config.toml
encoder_arch = "vit"
train_examples = 52083
encoder_qk_norm = false
encoder_parallel_block = false
encoder_moe_every = 2
decoder_norm = "batchnorm"
decoder_attention = false
adamw_lr_other_params = 0.0013
Rows from block 3 of the decoder of a small spectrogram FSQ autoencoder, named by matrix and row number. Rows with one number belong to one channel. Each number is 500 + 25 x the weight over its row's rms, rounded and kept within 0 to 999. All counts start at 0. Numbers have three digits each.
After each channel's rows are labels from the 100 clips, of 14976, where the channel reaches its highest value: "top examples" is what is common among them. Only what is clearly more common there than usual is listed. The data: chords played on synthesised instruments. In brackets: how many of the 100.
# convs0: first 3x3 conv (decoder.decb.0.1.convs.0.weight, 192x192x3x3, each kernel summed), inputs 48-95
# convs1: second 3x3 conv (decoder.decb.0.1.convs.1.weight, 192x192x3x3, transposed, each kernel summed), outputs 48-95

convs0.44:499499501500496491500701500504506528513513456500484549475493500507501501500500505500577500499499500512506523500501500500500500494504500500453500
convs1.44:494421500500495497515500500500508497494492527500500372459488503473501501469489493500500500495500495557501511500465499533499499509502499522498500
top examples: vibraphone-like (59)

convs0.113:513499500520500499500500499494499500510492504500505525494478500441499516502499500501506500500500479469499435500499503502505500519500500359501500
convs1.113:502527494500491501515501500516510514536510500500499504515500482610515500522504500503502478463499491516489473486523498505500502490499506486491490
top examples: mains hum (59)

convs0.144:500535502500548486500500530500500528508493512500500500498500501501472500500491503501501486502557499494575500426498500499500500505506427500500499
convs1.144:503499500500499499500500471498490456499493500500500500498500499498500500506450452500422514459493513500524500487500500502499500504499500495500501
top examples: the note F# (100); square lead (51); instrument: clarinet-like (48)

convs0.28:497422506500495501500500526499518517510500566500493499501500501496499499499503500501489492502501499480419501498499501495506500502502483497496500
convs1.28:494507500500500480499500499501500499500497500500500501499501500500500500499499494501502509501496499499545487547477500500501500501491497499499513
top examples: vibraphone-like (48); square lead (32)

convs0.14:514505500468477487500500494531496499502501478500506503513500499501504511533502500500500502495494496501493500501470553500566500477477500501499500
convs1.14:505484500515498472519500496508488494513487500500491507415483501499498500510505502537486500492523495510500499500488472512505500488501517517500487
top examples: vibraphone-like (51); marimba-like (43)

convs0.33:470501500476500500500500499500496499451503522500502404505500502500500499502500501499500500501500499504501501500498491500499500496500500503498500
convs1.33:499500500589500500495500501497499500527500498500515519503499500503499478489497500499500500500500501501501501499501483507500500500500500525491500
top examples: marimba-like (31)

convs0.45:500567500500619503500500541500500402501520508500501499499499500500500499501500520500419522501500503493448500502482500498504500492493496527500514
convs1.45:500459502500430479488500501506500469500506518500500505500500501506505500505503502500524484600504445500504503340512500500501500501508558500500499
top examples: arpeggio (89); square lead (66); playing: arpeggio up (52)

convs0.164:500495578500499499500500478507563501482486499501473485546498514508501483500501499411495502501499504573500468505489479534495500504517495494469500
convs1.164:499509424500529503517501500477513501528501417503513501474501504497510479500491501552500499501494496493500417500559438508489502500500500505504525
top examples: marimba-like (36)

convs0.124:500500500500502499500500498500502500485500501500505501501500500500500506500500500494500500500500500498500500501500500500500500500502500500500500
convs1.124:485500500501482514506500505452502503518498501500494479517502500497500487502498494480500511497500501505501508497500483485492488480499500541496496
top examples: marimba-like (37)

convs0.153:506500498483501498500500500500505501514489488500577501499503508501500530498500500500500499500501500488500495500500498500501500495502500503500500
convs1.153:508500486491501499500483501528504501497501499501444500530493473490500508468497500550504485501497502496500536500500512492483502493500500520500496
top examples: arpeggio (97); playing: arpeggio up (54)

convs0.82:496500499500502501500500517500496533501498510500499503534504500492510504498463523496500346522476503500583500528501496500494500501492518492500500
convs1.82:499527497500544499500500489500504500500495496500500500497503500501500500500500500503475498499499491500610506499499500502483500499501491500500500
top examples: the note D# (90); the note G# (63); root: G# (36); organ-like (33)

convs0.138:520500500501499500500500500500501500513500482500489515502499520500508499499501500505500499500507499499500503500497500502488500500496500503494500
convs1.138:497499500501502499499500500489499500502503499499530504492518491504495484483500498487501506500499499498500476500495500497499498503500500497500508
top examples: clipping (26); text has "clipped" (26)

convs0.7:507501504500492497500500500500499500500494488500484510501499501495500502500501486494492499508501499630500501499498492503499500504500473501501500
convs1.7:529495503500500500513500501500504500545506526508500459537501500500500504509498510501488487503508509366500505486502493490496496495494500505500495
top examples: the note F (84); root: F (44)

convs0.54:501458487500577530500500559500498529495491581500518501501501504500494501500508493497570501482505513498502500502493500500510500491560501462500504
convs1.54:480473499501496497522501469503516500501561519499499486496493502526500501540507490494482498499434476541494496499495499500531493512468524512507446
top examples: vibraphone-like (47)

convs0.39:500472500500500507500499468499503511500497584500500479501500501501500501500500488500490557554496499483493505500474500500500500499501479510500500
convs1.39:497454500499500504490500500497499504502523542499499494500499500504505500488503490499487482501500500500524491492498485504511500499492501485498510
top examples: vibraphone-like (71); the note G# (71); marimba-like (29)

convs0.23:496500500500499500500513500500499500501503500529501499500500498500500500500500500500500500500500499500500498500500500500500500499498500495506500
convs1.23:501500500502500500500528500505500500500500494477500508501498500500500500499500500500500500500500500499500500500500500500500500500501500499492499
top examples: vibraphone-like (56); marimba-like (37)

convs0.53:523503520505500506500500496499460501502514474500510517502400499499494497496500500478504499501500485497502476498489459474554500499500502499425501
convs1.53:536498493507501500503500504507486500516500501500496505435509504484500503504495500514501505500513508503499354502498519464572498467500499498518503
top examples: arpeggio (90); marimba-like (28)

convs0.104:542500505475504497500499499499451502569502489500399505513459521529501477502500500535500516504489492508500494500501507494470500511499500496499499
convs1.104:482497540487522500509500499491500500505499479500645496490495501497504497523502500502502500500500486505501496500507501500514513495503507547501498
top examples: marimba-like (29)

convs0.30:549500501500500500500500500517470500512526492500496508504518478499499520500500500500500500500500497499500536500497522500487500504500500567500500
convs1.30:513500500500497503472500500534504501500500506500500500500502497519498496496498501524497496499500487499500257497484499506491500499500494452503500
top examples: mains hum (82)

convs0.42:500501502500500500500500500500484500497502500500498520500500500500500500500500500500500500500500499501501470500500497500500500500500500494383500
convs1.42:509500500500500500500500500494500500504500506502529497500498500502500500488494500500500500500500500491500520500484497493503500500495500501790500
top examples: marimba-like (44); white noise (40)

convs0.52:496500501501493463500500501765483500513498496500496501500473516508504505503471499500502500496499501474500443500484499500485500502482500487470500
convs1.52:517466501513503503495514499227503500503510501499496503524497498493515499495496502453498504497487474489493508506548501489502510502493502514500498
top examples: mains hum (75)

convs0.0:500458499500505500500500510500501545503491516500508496509499500500500500500501492500496500468523500500498500459493500500500500501490501503500501
convs1.0:500501500500504498500501500500500435499368500500500500499500498500499500503532525501499562499496496498506494516504500501496500500500506500500515
top examples: the note D# (100); square lead (57); instrument: clarinet-like (35)

convs0.101:539504500499500501500479507500486500505495490500504467483500500500490493504500500499501500499500522507500495500429531500477500500500500394505500
convs1.101:506500499502506500500517488501459500511535500499501582457500500500500500470500500514500500500500501494500429500500499500497500500500500557584500
top examples: clipping (28); text has "clipped" (28)

convs0.60:500459501500602499500500549500503505505502481500495500508501500500500500501500500500501491498441489501479500512521500502501500500504507496498489
convs1.60:505543500499409407485502501501501517501517515500500476500499500500500501500517395500488536499500504499495502542495505500497501501507545499499494
top examples: arpeggio (92); the note F (78); playing: arpeggio down (65); square lead (31)

convs0.177:450500500603495500500500500500507500522502468500500503460500495500495499504500500500500500500500500511472501499500526500460500500500500507497500
convs1.177:497500500406508500503500489451502501440500497500502496525500500516500502482501500511500500500500535470500511500496471498491493500499500511500501
top examples: mains hum (49)

convs0.62:500498500500492589500500501502500489505429508500500501500501501500520500500500499498498515497481496499476500565498501501500500500638490497493500
convs1.62:502490499496501453504497495500502497496466500499500476479485500500435500500437551495514500496500469500534499452508501501501500500369491500503504
top examples: the note E (80); square lead (51); root: E (40)

convs0.161:500546494500521364500500606500499503498494490500507500510499501499495500500494501501492480598440499499497500514501503501501500501481460500500500
convs1.161:500474500500501576500500500500500473500414509501500500500500500500499500518588516498490500450524503502465500403500500496500500500502450500500479
top examples: the note F (100); arpeggio (99); plucked string-like (49)

convs0.37:500507501500499499500500530499498502505500422501499496508500500500485500500499507500466559505498501501507528406492500501497500501495415523501476
convs1.37:500514500500486584506500441501500540529502543499500479490500501496535500504518501497507514487499499500530499479506500500506500496500499498500486
top examples: the note F# (94); arpeggio (90); organ-like (35); root: B (29)

convs0.181:500500498500502500500500513500501488500436500500503502502500499500483500500500500500508584511501500501499500490487500500497500500492500500500504
convs1.181:500549504500487524510500521500500500500467511501500499509500500500490500504512485501502478518491497500512500521516500500500499501500500500500478
top examples: the note F (96); arpeggio (96); playing: arpeggio up (55); root: A# (29)

convs0.111:500470497500512456500500544500503345501497509500500501493501500500500500500497497500488499515501494500478500500502500500495500500470499493501501
convs1.111:504443500498499449501501523514504482501514553500500496494500499514505500494523504500482520634520472501448501463506502499500500497478515500492522
top examples: arpeggio (97); playing: arpeggio down (55); square lead (54)

convs0.13:482498494509499500500500499500502500497501518500501508532489499500499499496500500500500500500500495500498438500502493500500500500500500511512500
convs1.13:509502500501501500496511500473500497500500386499505499507487500491500489489500500485500500500500501501500566491502507503483508476505504418436499
top examples: mains hum (95)

convs0.149:502498500500501500500500500500499500500498513500498504510498501500502500500500503500497499508500500498500487513499501500496500500502500495582502
convs1.149:505500500500500510500500500500507500503501500500500500493500500500484500493500500500500500500500500501498481500501500499538500500500500499263496
top examples: clipping (57); text has "clipped" (57); vibraphone-like (38)

convs0.123:496475493500486500500500580500500613505439489500510495500497502500495500500501453500535498502501501500481500537518501502500500500507492501499495
convs1.123:504496501499446527488500503504500499499547501500500501500504500500519500493496465498508500494557486500500482502487500493502499498499436509501501
top examples: arpeggio (98); square lead (48); instrument: piano-like (41)

convs0.174:496505500487544499500500502470481509520420741500565414500514503499543493500500500500500499500493513507526482500514499500499500480506502476502500
convs1.174:512494505496530505496499532516439498511517470500485469573501503485493492572489502538482502509496518556499501490548489539527467508496519473487493
top examples: marimba-like (34)

convs0.79:505500500479499500500500498500500500500497484514495450483482501500492500500500500500500500499500584499490500484494450500500500500500500473478498
convs1.79:486499500508497500500500500500503500500500498483491550502500497489502500504502500500503500500500495500500515500500545500542500502502502486684501
top examples: clipping (57); text has "clipped" (57); clarinet-like (41); instrument: marimba-like (30)

convs0.118:499502498500459508500500542500496539500476375500502500486500501500503500500500503499523525508554491491494500541460513500501500502515499503500473
convs1.118:502505498500440509500500463500500450497421471500499487500500500500500500487478520498504483492417504500508506457505500501495501501499486504501511
top examples: the note C# (91); arpeggio (86); clarinet-like (36); instrument: square lead (31)

convs0.145:469500500500500505500500501499495499501478498500499496510498498499487487499498497505502489500502501499500500493498506500475500499495500503459500
convs1.145:499527499495529485472508467491499500464495523488500497424513512481493504487509504509499499497499516500502500499501545533496499509504500504499516
top examples: vibraphone-like (26)

convs0.131:520501500500501501500500491541539500493486500500496505509487516517492496495500498504504500500507503495501512497496495512539500495500499501495500
convs1.131:507497500494501500501503490451511499478501540500500528489494529461516461487496500530505497499500484508499502501506499536471444474500500491500501
top examples: mains hum (58)

convs0.163:492503486499495496500500495498477498516504495500498501488465496472510500484501499500500500499496486499504500496487485500411500493504516522499503
convs1.163:530500500499521500493498500499573500469494507500490521491485491463499499487499502530500511510500529494499499500489500515530478532505484494498505
top examples: mains hum (55)

convs0.186:501448501500493497500500541500500468500490503500500498501500499499499500500500550500486522458487500501463500495497499500500500500480275484497500
convs1.186:499566500500528561480500493500500498500499493500500500505502502501504500501490475500500515530528499497500501514568501500500501505500505501505479
top examples: the note F# (100); arpeggio (100); playing: arpeggio down (68); text has "string" (37)

convs0.22:531502498500498500500500506498493500506508516500493515500501496512480499500500498501501498498501483384504534500499491504487500500500500507464501
convs1.22:500497500500501496500500501509499493498500348500501471494476509508500502517501504500501500509488510423501421500461500495501498502504500513499485
top examples: the note F (90); root: F (51)

convs0.94:503500500500504534500500499500496496506504478500504491499504501500520499500367500504464440487509500499469500500491501500499500500498500490500500
convs1.94:500532500500488503523500515500500503499505493500500500493501499503511500494528484498500498495503497500476486492495500501498500500500481499500506
top examples: the note F# (92); arpeggio (88); playing: arpeggio down (62); root: B (28)

convs0.176:504500500500500499500500495495506499502502500500503506501498515499494501503500500499500500500500501501495500504499408503226500511500500492500500
convs1.176:505500500505499500501500497500541500498498500488500517508466506521499500554503500538496500500499498503500486500480462485604483524500500500500504
top examples: marimba-like (66)

convs0.100:491499500500514470500500500500504489500497365500498487499499500501500501499614478500500412501505498501495514496515500500502500501525506498500500
convs1.100:498499500500495456500500521493500466477515494500500502500499502501483500492500499498500515473518499510500500498476499502499497500500491503499500
top examples: the note E (79); arpeggio (78); vibraphone-like (43)